config.yaml
model: "contrastive image-text model"
dataset: "rendered roads seen from a driver's seat, with toy cars, trees and houses"
train_examples: 72500
image_size: 64
crop_scale_min: 1
horizontal_flip: false
translate: 0.12
color_jitter: 0.2
cutout: 0.25
tokenizer: "word"
vocab_size: 35
loss: "softmax"
embed_dim: 384
encoder_arch: "convnext_v2"
encoder_isotropic: false
encoder_norm: "layernorm"
encoder_activation: "gelu"
encoder_mlp_ratio: 4
encoder_inner_norm: false
encoder_patch_size: [4, 4]
encoder_conv_stem: false
encoder_depths: [4, 4, 4]
encoder_widths: [48, 96, 192]
encoder_kernel_size: 7
text_encoder_causal: false
text_encoder_width: 256
text_encoder_layers: 8
text_encoder_norm: "layernorm"
text_encoder_norm_position: "post"
text_encoder_activation: "relu"
text_encoder_mlp_ratio: 4
text_encoder_head_dim: 64
text_encoder_fused_qkv: false
text_encoder_bias: "all"
text_encoder_qk_norm: false
text_encoder_parallel_block: false
text_encoder_dropout: 0.1
text_encoder_inner_norm: false
text_encoder_moe: "top_k"
text_encoder_num_experts: 4
text_encoder_moe_every: 2
text_encoder_expert_mlp_ratio: 2
text_encoder_experts_per_token: 2
text_encoder_shared_expert: true
text_encoder_positions: "learned"
residual_init: "scaled_by_depth"
optimizer: "soap"
beta2: 0.99
lr: 0.0033
beta1: 0.95
shampoo_beta: 0.95
eps: 1e-08
precondition_frequency: 16
max_precond_dim: 1024
one_sided: false
adamw_lr_other_params: 0.0014
steps: 6900
batch_size: 128
epochs: 12.2
lr_schedule: "wsd"
decay_fraction: 0.3
final_lr_fraction: 0.1
warmup_steps: 690
weight_decay: 0.2
adamw_weight_decay_other_params: 0.01
Rows from block 9 of the image encoder, named by matrix and row number. Rows with one number belong to one neuron. Each number is 128 + 32 x the weight over the matrix's rms, rounded and kept within 0 to 255. All counts start at 0. Numbers have three digits each.
# fc1: MLP up (encoder.blocks.9.mlp.fc1.weight, 768x192), inputs 0-191
# fc2: MLP down (encoder.blocks.9.mlp.fc2.weight, 192x768, transposed), outputs 0-191
fc1.590:133121127145100064169123121129127120164136102110114123113128120149107163156164122150109159091065131095112142122111155108123199140133117094127074139116104121126133093146090107105121125145120122139165176127134129141136140115159111137121077104174132109101109118178083106176103177120171147130125155145106138143130119134112117140164131117117141150132155139113132162177108154065091135085125149153115090114158135153100134121130141098128105111139157108133148105105078117087137130131097161100113114113098123144134133115121138138127135152148110151098124098130135122163139137114114103146
fc1.591:138112166174131136147143124098112117139117131138100184114148141112136089200136156163161068126091126096152142143078096131095123138168128035158170122101130138179128091127110057159062127128125109124169153120120109150133099137104112116116095152129093149182107185123122172120172127144084103144118064165138109139100137180130137090094125107149158129153142144132130158102125187078140125132110063136092171160070108170120139120147188160131076101147158123130114138134147125189116133092140148145138133176090122156110123120110135142116144156110171146192137085155152121133139119149108093098
fc1.592:054190047178155138073181190123203139104176142112112143087167137184111119100143081133138121168131183050094135119119105185111128146122126150205166074100152128058129118132112132094118145185128194075159138141133041152093157098082152085123202119097095102162074107139143090182134113098141120102103139137106041115137092162096166124088082115080151158136163141147129127102137098062123131165188176131081127175093181099132047000114119091096103153113086184034094128111127109063121165164174089116136121150231149144128170082129076095109123221117125162090117231129069143185113217146157163105
fc1.593:089099117151074146145123195143106126104094143092086117047108092145132164115074145134153180074146203095189087089145152086155125102115125135154147103128134132103146109194107118097120100175149093180147093193136103070133139112113126117113123157072128126117111123133086095129127120186156115143140092108149146132154143140125136082078143122178117146082093097110123089111121136125156115140153145164110153165104179113136143138120120122158118064135123145116081133132145125098117127126130163124113156074189124153110137088090131134131148087133084081124155133037129183122123106123166111121
fc1.594:131125142177106073126089155192115132122169117133127103111120102095164133115076140187105142087158132172134154125109173084110068112179163087127152159158103116122147122125131115160142127141196118130086121088155131113128127156117109099143151111126146084164088155116095140118110122091192117102117151109113102124136134081151100128109151123130110087132149214138125104057107169127153106159118144131164145116103130104139141178121130175127112125128128117131157132117209113139115066119142118122153153104134157087121122123073146151176129112148074184141112163095161168182149090135091127128
fc1.595:158125139167132150102088088131134185142166118139124104085099129121124126194143171111140155143140152112100119085112167153093148102106098132098062111114134104135115093133088105097145124079095138144179176083122123108199128117148191010105212110111166144150130143151136129124102096118125178141093059171170134167113177149116100170116133133106107140077121155142109128159191184174147091101100123130161088122103156168119148131159105103145053129116144123143135155082129154116155107152132155159148118119105085164094069117103177104132070134119175136069125139147148112147067071128122098102
fc1.596:128164095078140100120121127087115188096067131134117118103071093138085149136152155085135132104172150139114188147117102147164108112128090106169098099125182165089123106093098125083121137069077131158117177112130089182157104105151107084114122103122108110095110143109110108183121094103122209166181149153103149144126166169125126170139121177160156108161151132134146126122126082135112077084114126177144069117078153168139067153173114111124140139141125128137127165131099133154136080095110117094092150137153117164091139122123086158166115121074166098148127148180160089169121121133122142070
fc1.597:107175172107090157161172148137098125177094143136130117113191153190097130102171141082215119123087146124122106112097166093140177107159186149146116098146116167102106097155131089161146162144112160094143164151124104176106089096119104166143168151122106112124099127092116140073144121173084110161102098133154164036117134112048144110162117099080103156181186058122131108112133088125130115155098145130102105120169088084070108089158164129250144165085153154161053200101083119149154182118103113179077146134224176116127141117109114112090117137097131128150131177095156110109144152128173130085
fc1.598:089167151130186109108137119172113126124141167126173139130109104119152131146081149117124140134080086126240160143130136135174144126232080070131125057143135109122127135104118124189140145141157087108215123078160089132104172151080143118125133106094186157089103185131101139181142133098161100108091094129163141154131093076121130164104175158180104163037121113141124084124151134161183144144064115125060201115085116156102158133145118116117113149005160125136127122089133154105147130137142109148134131092111167121113165161137120107137114115127123104115134123170136161177128130107179170115
fc1.599:125158189108100132149138114092096125186065134094143161104159106137143109108122115162130142108154185135140113164138110178115176161116097162124175124144118117173153097165102128138108130126077127146090140090122096139152124150101091066146128113139161111165094129138123130127152056137116104091094090171177110110132103179107199115116139142137078159110058129164169103124171161107184101158094162114107100144162095104179119126152147126125164168149171141148095150117123124108142192101119117160096104107124121130141113068151140124128147110114098118167148102097169115149139175101130111132
fc1.600:148104087096146164179126181135130144169135063127146101092126143194155157111105148149043204123079158100078073113151145177151086145111134155155112152193143096089124116116071115128069133174101121116144158178081105131179131091133137196142150131121180123070098145055096146070066157117098111118158129172077133121102189148162111175136139109121103148152166120153072177133155168071094128161136126092105133143088127098082081101160116148060093098103135103172187152045156083107117100150117183152124051183039141116186124086149155181127092106159141208141123083118117168111122118091158110198
fc1.601:081099124115097147134119157119117150146132139116132170157135127081169116053155088197128093115129153102182094178151183158151153168202176126159123155155121132108149125149124119111099126116089131122127097101088157126117142135107097087115131180102099141079140123117076081117137114110214142156149137154138142126097156093067159140144164203158097115060128140126154193111169095145152096117109138139092143123124143144157103138156155143114117158117138093126123072147125124102131140120103183105105104169111119078068158092120178124106161173120149139175142129132143129138139147036137115070
fc1.602:062141122087207147156129160196129129145119122126127128117142112099061109132150118111176128095155142118113105127148139096121070147157131128141119101118067143096121111108144163125145117107118108189142061137109131113106140120141126127132116081181087143091141142121147173141144159146159108175094105135111134137143123156117095126066140117092144080069095154181128001143099146102103127133078131061119119129075080187187138125140109152109119168162118110172110165085138105132130111094139113129126114087065194082116106131156132084181137102106082119134091135080169136128151156070127116139
fc1.603:103161079127127057136144137134115183103129127111149083101146111099153131109135128092139111112079131091146126153107127133124117161141111104118107180122127136142085154119124086106107138119118141159116159151126122088118154121149097164127161142164148119190143128184145143114140159071137116098118112120117127094080127092151106104121126185140103103160174125128153130135114070126123078120110154151093109130181104145166150153147098157108133106173145065145130124095121092126121150167146150133146119181156141142135115124168118131137145137084147142146120161107113128146122160116110130167
fc1.604:101088112101130111165138089135152116112130113137122125147110150187123150098134086139158083114099153104152130177149127181100173129116112136146143120145150182116127163154129163078166150135140105174131110152112130149125087115168184182102133116134073155133100081116110121160103106153138125128094197147108116155153112112110140106131121125087126114087137096065159076101155154120099160118123113120167073089075170129134127158139115140130098174135147084130075166115154140142144174138129154137128109212110146136136096137111114110115092136093117119132130117032114174101142111100113153087
fc1.605:182162153098097137132168185105163135141133099090106083151106150146058124153145121064163093058090205175128120092140132100164146159131111156123122099160166175138141114142085159157141140096116134129088111088109082138123082099139136152062170140179091104124152133125101126182118104093118115127126164116136104073138139124154115122128161150138129108142147119172138036148166173141112141158158145145150197118189140116060150120092149109127118124037093111124143108078092136149152143138129146088150118154142125095149055147067170122117151141185149122114112137095119118122145139215129129060
fc1.606:134061108134109138126087157124164144145204101143152121132163104147159151121112167104168125120127176118106127133147202126090145112113064144101116099128187146163139101126113153112095139127133154134082133164096104117133187130127135112090102096129115136096119104163122142116122145198116109116119123149138131145139143088163192111143194132105160080093091133182144131114128160076115106141126131157116094129136143114111185136123067072081118158117115144126108165148130077152184105103087147104158143123138103186139150122094177104144142129141167161118119082090077110163138141181165173137
fc1.607:130049120166117159128124145130110092159156116172091114101110136110184111086128096103121085159151171137110142187097099137114081197131120193152097115122177125114092124096143089164096126140114122151181104204072117108111170166074148105109086184145142109138146116152116118130170132113157135140113141148105159156111172117115198147127118136105124086120141130130151145112141130160078064135108143196145111160156155090132136110102105135119121061170071146083121189153140108105095088170105123136162061128067112108138149076137122146147151154087173187182211145146179147153098101086104127101
fc1.608:158127124143138097127137120117083111104087142115156110141145098108154124127158135127180127114135136102138166114082082127145158117119111156145096112122129163104101101092120108126165159147202079104102139088110143142164142124143105147052092114142122092113067125138133153106124096139107101054205105150094078138158178144135163155109136123133158102167104113149119201143135135106141090128122103157133147129176098166158115123108123135124155129152123130159108135135143141111076114148162082105109134131162107124146121093192104106092142129165094130114168097124140164079108164143084152103
fc1.609:150094137151174155137073141181161079123110112143190156150123118080115150169152095146113164062255100243156132152129075167103123167112178052097131108058201210150140174158109120195170158131172142091097131111089115221115125165075192120131109189148113126120148140119145111077121136087037137083108176129154120120219044126157141088127111152122139068165112131139081207113180089135092075185131171179087030087044136158128146127154139181165062121093076099089078108084146160128205130100126138065126107155117169051178124079146063074102093140093089124181106097135116157172120115174134147114
fc1.610:082134145197140182121169145164143132124100131164112125103139177157104132134147159148127117069091132176174172151097145126142147125174190121112087159158145163165078121108123096168098149176187091080159156132121146173118115143189184106096127108116147182114100158090146127144187116149129085065131125148018134197167169132171130118119144138081146150087096144105117159126116165102187139142170136147184155131163173129138165133131145159125098150098154148140115088151109114128182119076136113173131097119123136130132052133120137159146069104134105114100107114181072199094121173115110120119
fc1.611:079112142092133084129154129144141110123136178092166151133127096203136129104129126074118155127121146137159151139141165146146161156118141152134116121098155162127108158138115108141153120139158142120090151172156105093106131091155142125134123115147147154145133124120134165096129167165126115127126140127129111132135127137123131159131090131152143145091114104116173147120116110142159173154122105101133143156175157104123118145104083116142097136166113091147107106115128191139106172089153100124166123114130140149162102126120103095150127122119152152186105139132161154093117092116137143128
fc1.612:155151090150191095112114100129158126127069141110095174145073071149213128105091102155134092082123115159094094107104082142112152134186135114132095108133124069087160063133125139113067169121164155173133133101148142123144058127135137136116104112144166148162087125116155060112138101175157155097110129133135073137124104025053155149141139125108120123119117159096129211128146129143095202150172124118154116114120172102085122096159050157109139117149121108188108117140097130121121096091132088124131127188148043121161133059108147126152039167108105122147073105170129134059086201130105135132
fc1.613:190096123114116155088154162093092143159198097137114120189169134104110145168044119161185121140123153144116107093209130159160130171172074138102093155101111135142139188160091125125193155145123089160135172141127102165123130158163177062150176123182129132133159220120115169174173167139165117074045126154160143088037153173078168127136116157121127068123136136115092115103117099151112120106070241115118144107165180077127150138099141122161104099110168174148158142166069181127194137042112120159124117096117141138145051160162119147140181049139178231136158157098154090153190108144229198159
fc1.614:102138148133139135078184158166157126113131143140116126142154185114119112119153150137124091126140164112155138080106130126126118142150124128152090096148149148162112100146149089175081159121097146167124125189101089145180132105129073118058110110129115162132115156176186128119107098130104082136063130117126128155117077085177124105153112133116134141144138143148151091156124098113121107195137106121097170144112138139097122119144106150178132135113171107191095095144103121193160128126139154089153080159181182116180122141112143119156134135138180098166103163136099144138117129096140116133
fc1.615:140108149155128055171088113211140112112110121143168124109132135132175208119146103108154138135126029120151090176149146113071120120100068114165122094097153098122117098181130146066130091187152116054114078113156089087094070104143100104161115106005107146127063100181113146150122102129159108120082133114085110154137117134140074102130133210113077126128119000226105149090114142103197113124185087096177189124187211197073093123060093136112081162045107151162031112053166134072117159184100220143155125136128089128094087195151176071175149145139073099118124115111068250087078183138138072144
fc1.616:097149120097148105165126069139108092122081162118104121093114097111130091129105090112148182096125139112114095113133142104130145177103072137155121151110118137106108129102095132109164165144126114140119124171242075083121152094166148164132161103119096123115152133094147088145042078207074081097090074105139099080139173134102122130125106113151131112126121157138167095135150084090089074210137099152139096140129120110179119133186134115147168081108138152132102127110099128114122128144143143117144104124062089150176073161082157076097161147145097098153129090122159125098111150140101156185
fc1.617:139158135135104124106126175094118202108166117096077082110102084104127195143097142171110123107108170141120153166167119173130170100111166100116149133125130110111096115133100111170177178140104100144063133135097154188170159163129163180164134130133128113110155081114102150091104131114187122132087076136125117146177179146131138101105135155155073095139172156195145144086101149133164119118147162157168143135066087165179075203112156154159093099151127179130119169107150206145057178131084103123118162137195133118148133146150188186114114151104166165090090084166094139102147139118150140151
fc1.618:076158082125096125085106144111150106152136129112132100151129182121074067139147112139121128148136121140121142139111144099127169045163088119186096121158094164130094122183095155105133125113168133116156111113112112123119081121113147103184116113118122178165125134140177175133103128164177120164125093126148110147157154172098142158121135146146098145128150135132119155122164115071094138151109117146224111089101116144081107138117082114182167097144168139086102127074065107162169105132142152070077115138060151107098137146074110122112151068063117073138072088144123024111148177097150084157
fc1.619:184141135114121132091082151149084155144107122092157162169158056190153157153154095108159119062105097138067074118117082052068159126113127154151159194137153100157072104152113095192144129078119128115154151127031146020089087060135134214096134043126178079134106131206120184166124117104121142108131132116093092145107106115135110027172126137206159099170117114068138051180084126086144137130025100133114088080151114154166143067073160142255186115079050141084112168116150132143080141141117152069104106122121161169183090097123112179175173093158158219116109186092139121161130130108097114147
fc1.620:153116116108171045171060144139081133138126164072147147171078129073114171097115186141171076116194144175172173126186125157094160139107225045113131167093151090137126127121068125167130138142121104139111136112113159083098135090068189109098101099164143116098106088082110114102121077139191144084140159139087119104158092104121157069191106111164149107146129103087148135130106177099061156182138133180179067100147104146135163139123115082117077151130149161088138132113162164151122101149130116117142191113139121136166105094105066074124162144150128083165150100068133114141115112123189157223
fc1.621:103148091169162178104135077087109129120141173092139089134068174127130118135102135054069161148105145158116115134095114139128162092168124155098135107132106221155074112100103156177194171112157125115071158162135105179070168153060115183142082092082134186049094100119146098116075085115110109132142122177125173103127126199167158146145118142136113138167109146079111106057179146126156150134117141164130224084158121202116172119113103162183117151147163074066149167124060094116093199131075161173088035117104161142127175177080181192139108104128192137103153074112088130140126110117121142115
fc1.622:141105140236082119093188113135132156148161083099104101126090139139100120070094161150116170164124139124135102102162117149153099113107104082067133101131120146108172084181112092091124142104112148132128146175108108140158176101172159147103118111131108091137115145139194107146117140136088140097106092076163137141107099097135139159149077113141106155117152131097112142113142108149152132177080123143128119130049057194121098139132130155151144147135130158083128136115214145169068193137178164154131170120133169073100120071169120096156105121164146171102100170136135165061121134172120118154
fc1.623:171153184147136094083135199119090113090147112083117115123146102115152123114137113135130064140149183076131139110141138130101155124128057127075107080070113120102136162127098100111100095109067128148114102118148155154127085159136134136116089148116142129122189123150164064088107098167109095148125151142211138144098102156122133016161157097106187131079127184124131144174097123070148139151116096100073145091125146112120116136114164125107149172173116160110120082114162121159086145196107169127136128209142143069138080143135122120176106099083187130092158180191131130128082115143091160119
fc2.590:128158104098196118130147119130154123103116144144152131157136158112100142104106110141134111145111136152128093147125101073112115161186096139177106093110111155135127117115117164099092115115127107105149100153106133094165091123131107172141130125179115116120088116147075073145110120149123124146130136109114142148109134140138130117152111127099133134135108154128128114129165137144128092143091091140140104119159108093114130128145089150150133092140114146109142111113130145112101182136153155125125116064137099161145111120119152135128128108127111109092123125098079123138153167143123128115
fc2.591:120174123134120097084181121084109167131136074077190114105134141098154112098144065106145125114135094097173129106165078088108139147154126071158182138138165089128115086128155166187153108159157153093151127098071145099174102078137116136129132146105123134101094167152122137132122133134103148129071119122043127121155137167164126109089149124146137076144147125140119105176143158086164095135125150144109095126125135076131102147098158118130140151116133125128116139069085148180129106173116148127124143074109092121129127116164149101139096125129173044078125137188144162134084119130151113095
fc2.592:177085120138125155154140122160176168188096086118147126091157134135092092134170141097164166141131215183142128138114070056068149100172120138142150088103197114085151113146216105140124085132120135070095145129142107144156021125127057123180096161053147134211084101152129146193168159129164113147143132161082063119160141145064105067102083174146090120144138150127099095141141155086099134108131119136156109123143194135115061083079089127160130145151085125166137179144168120132137142095090166138068145149059143162142175157131163104160111069099087101130147100146159156099099218138166159084
fc2.593:138130116122083164131115123142147154156130076110115134126141126068109120160112132143151161156134154147129133136089107077138120118114101143131109163115144150083171181136138076141180136102144105099110161132117112151117146144132072130137160145114143138151119165127147209219126158140093153133218118127147094106186170117107176150193128135130121166083088130150145069064122052127178101117066090147092173140136147169139130187119161129164109077154149142184131132145144119178146151083151154087144134247146099079133161129145163132157136115136089115136086120061198165127110138166136137109
fc2.594:130132103100106099140118106103159133098096161152066102070152153096159114114122142085101137122131078159172129212097101099097067134114120144082133122121109165102142134093141155131123133091145110086140149058132123149134068133133163163164120120111155155109134128138119134043121122158144132170139168096140093129080167125134103119122098136176094121129136156109134133139150132130132137142120095146137168128157183098177141086174119123145135127129125138154152148099123073114118161124158177186108134125058135120071200080144087094136165166123119147137113123150111147106099093111134130093
fc2.595:132146136133153127139130084127148176151136108130130143131159127201096134128152170101129086125116139175103138129065083178084104115138100142185145124166209131130135130154087126140181164164162088126105096183080087145125123118128141132129185149174157128124119141090075113127170150124081166167116169128089129112114124143114183073096090120127189081121131108080219109168171131158119112121120117160118123137120103111138120188161129098186213112117025101055088144084098100098142148138102142173149112174124165165150120073195112177133104105150106141159143157077137038125183071167198151105
fc2.596:129146158131109150150119126107124135139127124092140122089140130123122102075180156081104090168169133129121078159105155132121155103141147117094097165119131050118105147134104128095135105123133089011115109133114102115147162097109080120167140141083144120108146130115093100098105105082128135082078074155147139113076145140163091151140147076149169115079170125143144175133137131110151136127136086109115175148127118206112110090124175067183098101124076163110058114136205164110111141127124185116158120083138161075158162152097125147137096095146137147152156125160134169112114125095120141151
fc2.597:151168138145083075120132141150107102131131034129148132139151157152133121176220129087105149129167097127177157157157114139178094125114102111223102193117123120128097099127050185165156067136067152169108150141084123105128133099149129150137097049118117139123131075140160165119124159126091190081123046161132114155157160185120124148106119070107061154173137132112165111137165099104108135094162174137126089115133130139134132072095149127091091159104135182178178138056118112144143114078146080142134065136149123091191114142104117171109090135161145189108056085211154131139142140160106097086
fc2.598:175129136165053097076141086150107141116145159150142116123098130149153141143090094179118097082151139139119112131115108092104102164102148072164139120144149167158164118110204080171142147116118170075187159171113142137124195112154097142105147124159124088105103125108130169156129128145122107099136123138118177133085126122128069201162126159141107158129228151123136096101116080131116150118155115111100119160126130100134130132158131157092148072096062142125065101182127098127072141077172158138113126106142123151124129128162081092146072117071086112119132161075135120100157180130127122129
fc2.599:167093130193104118149094098105049106119094084113171121140159127091115131163183114125114143150152094114117165110082051157156098113140135129110197148173148105074129089173197146197127141130100112080172130139107074136133149083163129130118126087151152101125097112130098161168149093129155142110068120120135145161144126130157147125151153076101125108145114130133169160162171087111171088130113120139131170126104114061152136117123142144123146127120124098140094112133121109093152139095126080106172136136136129127132079124084054167071086108140086113099126102082126157149131109160122129123
fc2.600:137078068169176164130109127147131131107131189123195118144105140150162149174218118168115093109144146141082126109119125107113126099095080040203094095013134147076097090166100172111000124084091128238121134133175097170072104181121162114145123168150153110115174148139137139146137141103125160175150113137107114084096078112107160163157081178117188040144136113148110187134060116159176059145118101137124036096142112142145092169083096142144155141119168074146183142137146079096143086188122162098148191076144143118149122110133160096118155120168181120098110132062115113150157163103103197074
fc2.601:169130153141114133105091094134097117148159150178144092136169152182145104106176127198085075172134162153118128196083148175138112102071117124179164101094133114146116114092175129160099147134139156137098156125166184074129125097152158055164106159102084164121133174145096112153102132104165108128102123136109115108134145163090147175210153154090188161056193113145166179126138124146153125169164155150084070127083131167092113116177192193099130100164078148113138074066138091199122140162072212109155095103146133108122086109148121138175154097131116149143149099177135223070146149128154109110
fc2.602:192126148098077153075138123209105053141132174132118144145126130120104127141086155173121122209093135100139144106142136142134113150080150088101094118163147119098156165133099140130123108063059114081120086144137149098093141102137144137147119130144124155124098114106132111147114104080104134070017139129108133117155074137168092139138111100129125176134123077146141132171159142133100167158173110141157099140133138133117151138112124140088164101052107096194148091200166077121101108132162113108155189120172112159122127164115141157146166098121083114090149079135106135173154206098168129163
fc2.603:126161148133129090132133113150134136093144110072127152172154095129121158174075165110118116152156149113108143140115128084127089121129140135146118095126135111110126146087130132099147171101137134067112122130136143123085102150110131154137113142172129110164104099120115143120096177108137132138152152121097145120176117104145129118096144149115117111170110147126139135158149065124096148150150133162111084161159132131107170136130133163151151112161138121143152130117098161169138171137130154124134136182140185107085144131143123119119065175144126105125155148125140133160128150087153139127
fc2.604:090115118129107203100145163115110102117138133151109088106084090144166108092145140116110120174155147148092157134090140157137129117158122119192129089163184107153104119106139070157164148114150160133117124132134115100161121103086124166157157105109139117173159163123151168185109136121146146142177133031132137049102106100112099100108132107129201119142131194088121121132098225134131133157168141090105164168172133131077138167152158130215148185151067114113218121115061097126138145102171128117068107171101115123166145167106192141113145106130119162156110118066118089125133094138135182088
fc2.605:145136130118156118126124145148107082117079144123116117199057126124141136177164140087053124140171178164115135138115121153094164123140090125179115121130110096117111033117145143126203171110106120172141144127142091089143092088137178111139123168081108136106091086074078153089146111115112167181128123131162135146131123115168134148149076104159157110215115158143132075112104207152103124138116116091251189102102124153068173116133158147192071110088051137153097116156106115121130155127108032121130112082158163185174158125131122084051079170165161128147141194141083223119129101081129125108
fc2.606:111106103090210106127103141136119146118090125086126133161095131120123176178125153145114135142115176102128075153161105112128176115165089151128127091136109182137151151122143109154185124110141166110105121108122137118154118084138083134178168111095159167145114153124147188146152138075118136155168134151034115115137117119197155121070123131124176143054093165119098122101112092135118112096107125129142094156139156149103150083115132132078125119146075146114090168050127073118084155135103184118117146103077134108155119111118134124128122128123153114053095083133108100086136115152134136112
fc2.607:091116133122179132173141040121109149097138121133102092088180098149111101159122123094109200179168160129197142129165130142125131167118152163133107110085100079098141142109148085106099111150171099105129082137163122140098136137156203135134173161127158154162124100117120191110127154082168185081135080172097051115156161150123173113204146056096093145118189126167159086111143132141125100149167139150134116140079135137139085132069115128207157158122198151137184138112167105168132192139169136117119156088084138148149127106131141092150117143118150159086073157195131145068083071135131106107
fc2.608:106171131093170066137153151122092137117124145104126120154116125129189140122149115097097174128106114104167158144129134125135108162132136095067133123116101137120149155138161148123133106133137110124061084117171130076158105101104114150152114177147162149141129157130135121107143125161151117107142148106139155136146107145163148120134126116067083114140123106111147130133115130140109082125138129114088068099137161109148142115077134134109143098066113120129110086119099163126175097136106107146101093117147160150085145099074106141110118179121172110086112063129156160132128118130132129077
fc2.609:147160098181139096181220165054118109106104093099107140139144080134112062135140122199156099138021159165081155090094126107116110147143176192125148093104148131065111116177159092190131185114109059143082081131095151109084066115090153108151101143151174086096118086094110122125200120146135100065140197166143171124154119166165109124137081084121102149178197168100123112117123118088127170191171159122151092139137195153111118200150114095185101101138135192118114094115069113181143128145147179124096077074168165176202131191133196166110153169100167125101098114109114189060126168074069129153
fc2.610:097121111106152154141183154130138143131181117133071143132141127105139152143069109040134095111148060111116151076097110137136127130087146145166127088117141133101172150124175116169090127109208179116116141122136113144118091116144143109163098095108101155105134151132148121187109104111138173110187128127103121113134124127161091111087149126144117114126089135109110129129132073104188116099129114143071091133151162074105090110144076148086175135192150157097076093136111069125117090112096125144121160000159118114157108078124078130128089105129200086140134076113099167144179146128129101120
fc2.611:145182135149137134129130131126105169124113105160144120129123104137142098126139127128156102130118152135117126087097190137173168126159108145086124110125105120113150119092160128122119084153126154143115138096123105141150115105129144108164120142133161103134089148157114159137119106106126157149135133090128136093170158116112179138113149132138036128118092170133152114120127120125149173173102151142083191140121127167152118076133080144173167160150119058146139163089125105123099144165156162137136135139140147122101157052110130129146113168119139139151071113153127186174093113172086149175
fc2.612:157098161136114116087142117125120134100141151163134076128118127082121128104096161115079147149169145148134121127065185124120187178176142109133161077118121070079113074100086120116104227137089118150158117144111107114134122160183104095119055090090151150117133090104196151146123155208099077127116135120092133115147160135134107124089143140105121107088177120124072154153134142135177176185174115128127106116112086112090139164152143099096088072080090117189070139210160074166162116099149107153132109065121136061090143129111110102125145156134151085167113125080109107138120072165197132132
fc2.613:122158077055155117096192103144153151136120080148078234175112122144079071140005128099113108219158090151196113140041150169160117047098135075130103120137125176164173192089059137107105133164066199061130120185179121152148066065094103221064157107107109124106098096122119110062109104165148062062131091130145120102119063135172196190069113092132168000088070131137179145097110113062117080060121160160143200126129171150197030164132158054193121207064121129135117089080176083109117104154166122116160083126104135146200069145085029127206061207177084244157131168120105228138221129176104047198
fc2.614:137120098128048128100127114166122108097142082146111127158136145104069130143111087173139121122087086116130127090083139091102172132145085170170122151157175071145061146096108155155206090096140089200143085138088110116139131113154112100171116126114149115102126119133168159072100127118131136149089106156062129158216119111132121175125152101174098101137076126059109163084154046106158109106125115136122177088137081049149121126132084121137179065090095147165140111112139124107145142103086053144133069092161141120106133117116113123098116134123093108176088099107125165116103133141130126091
fc2.615:042095137139143179179087134158122083099149114142100127120139097097100095146077189092071157239092119154096111187047138083204072136187077156152112121104195129059162128074227075133255154139183120043060153150139137143108142067145061072128112172128179068103161166171113127104148156092129119124174143101142082041166089098168104166132146106026177160141159184072075084174111019166198182107126126071253179101133127100154160108165136097125107236222181142194138096150197156136117085121199054135070174185156130079121093062164174151138166121205061205095053102084133171132126147183082132250
fc2.616:151104140109182118100150125129154183113135094097202101092134151125116106139167092156100165156132158069125131138130084168128136175090110142037164137155150135119126116123143086109091138135161085143167153136100118148087119111134192111114081095110102142162156141201133155122093189140117143097169124090066217129194140112127166093115139100146166118105113184162116128117104147127185146149133155088147145177198141154088115137136089114138117151131136123152161124141102119179109100190108077108198152177174146133108148103119118153084130140147137134135132095159174096103152128163129138113
fc2.617:130130110142046097069119144183098138166071131153125177139200149191160172171081180081086115092132109104101123161151139067105142149117071100076182119184070130085144125132133137074153178165146180136077140110084087121137137127134114102134141173158129138143131196083146149135147157143166116143131101120083138142073128079136136149151172104141131149097172112103161146093148134105104068161126116113124144106112088166128107134143133146082221089160084102084033095084104152209071085099134130104182086132118150156090089076114085115170167183107082107104139135123137188150137159122148153065
fc2.618:106132104147065154121167147123133138115097101114124164130160206094091132164195132136157131137122135154108096125138137138158142114181107136178090158113123128115117122155123136138187071136115150135134097094160152165159120135086079125162088131136131092113126142165101131149128157116119100110143128121121154117169110167125143067095149126098163140158127117088093109157081141187137128141143168106153055156104167116167134093127159101146126120137183116163097137171121081097089101141147204146147158118159126170172123088127172132175115103143113172149135089147106156116145139162137135178
fc2.619:135114185126097075103099111154122130154114098141149097076157207150074073134138137178169140112095085127109102156131152109156150155115151084219148131205107090085102080163049105130006124077117179196114116099114114136141093144071154046039145196122151132145129134117128121102143106076094104057138124129090114182118172140098104148145150065134064126121108188120122147122168143150159078157189083190147120121123183110136119142091087086164105130116058135162056124157174061143134170135109087125141101119130177093108078084146155058116105153130140145150099144065162183164070083126103095078
fc2.620:112095079184112107060128100138164094108155066104101147136153130102163152141137129165118112072100114114109150107151113070115156111137118136146139073099129125120105166130109126164111157125178158135096093058157143138088125113071121086127123177172131170145119072132160096159174131112077115160111155172119090141145146135124088127087116100159145082076155196053139090098137204141109103229113151098054117170129157130160089149174153161136139128176164100119145139172086129154180083150137153133108179159107171135164097118103105125162121110164143141141176113143163174119167141127167161094
fc2.621:154052129131167109128153145178164133057166155129176105164184137213172137117087145214116094041074206152100132143170121148148144150175099173104186149104078137130145122083090146052173095157130200097164135119094077149143075106102120110117068105135145125076134178127089129118155167133116119100137174103153121124151129096100175089154168195138126092118159153096092093180132078110158085127086112119121143097109083166153119096183099189176178070117150113137092097139058128133116077130142125230125146114163100104103117131127185061144088097159110107122159073142088120168139111174093136120
fc2.622:108182078140114162084113034072128137147114110190151187124119173136123095094092142094097134106111118089174106107079097119095185243202124127163146128198156154177128163096108079084137173157091124154161165103084158126149089120126166151151102164132089090133101193128151130151070094133065189078124153106124142135019204158142091114143106126146161112109162055139129082103116159098131176166129121125084131164105182122150172151168174186126090156155148129078146128087160163196110165136105092166135121153066129147076147109121129147079123205176127137138191093125132086165131123144081125147
fc2.623:115179134143176134172079156144143101131155152145099113171136115168094161147097119076188098118122159117162171127120123142067132117135176126104118127162173156103177154093163155101133138132167120171101104117114135088101108106079123163163172108125118129168083121069167075077148155198136168114085092115117150065117114139129117124118144137133179116130128101110127087115159161143112198131152125076042140065147115112069135111105154137137121111071121135103098121028128105104155122163060136100133141085175184136085142128123148153076091127135120145157130097145136196093157163119110147145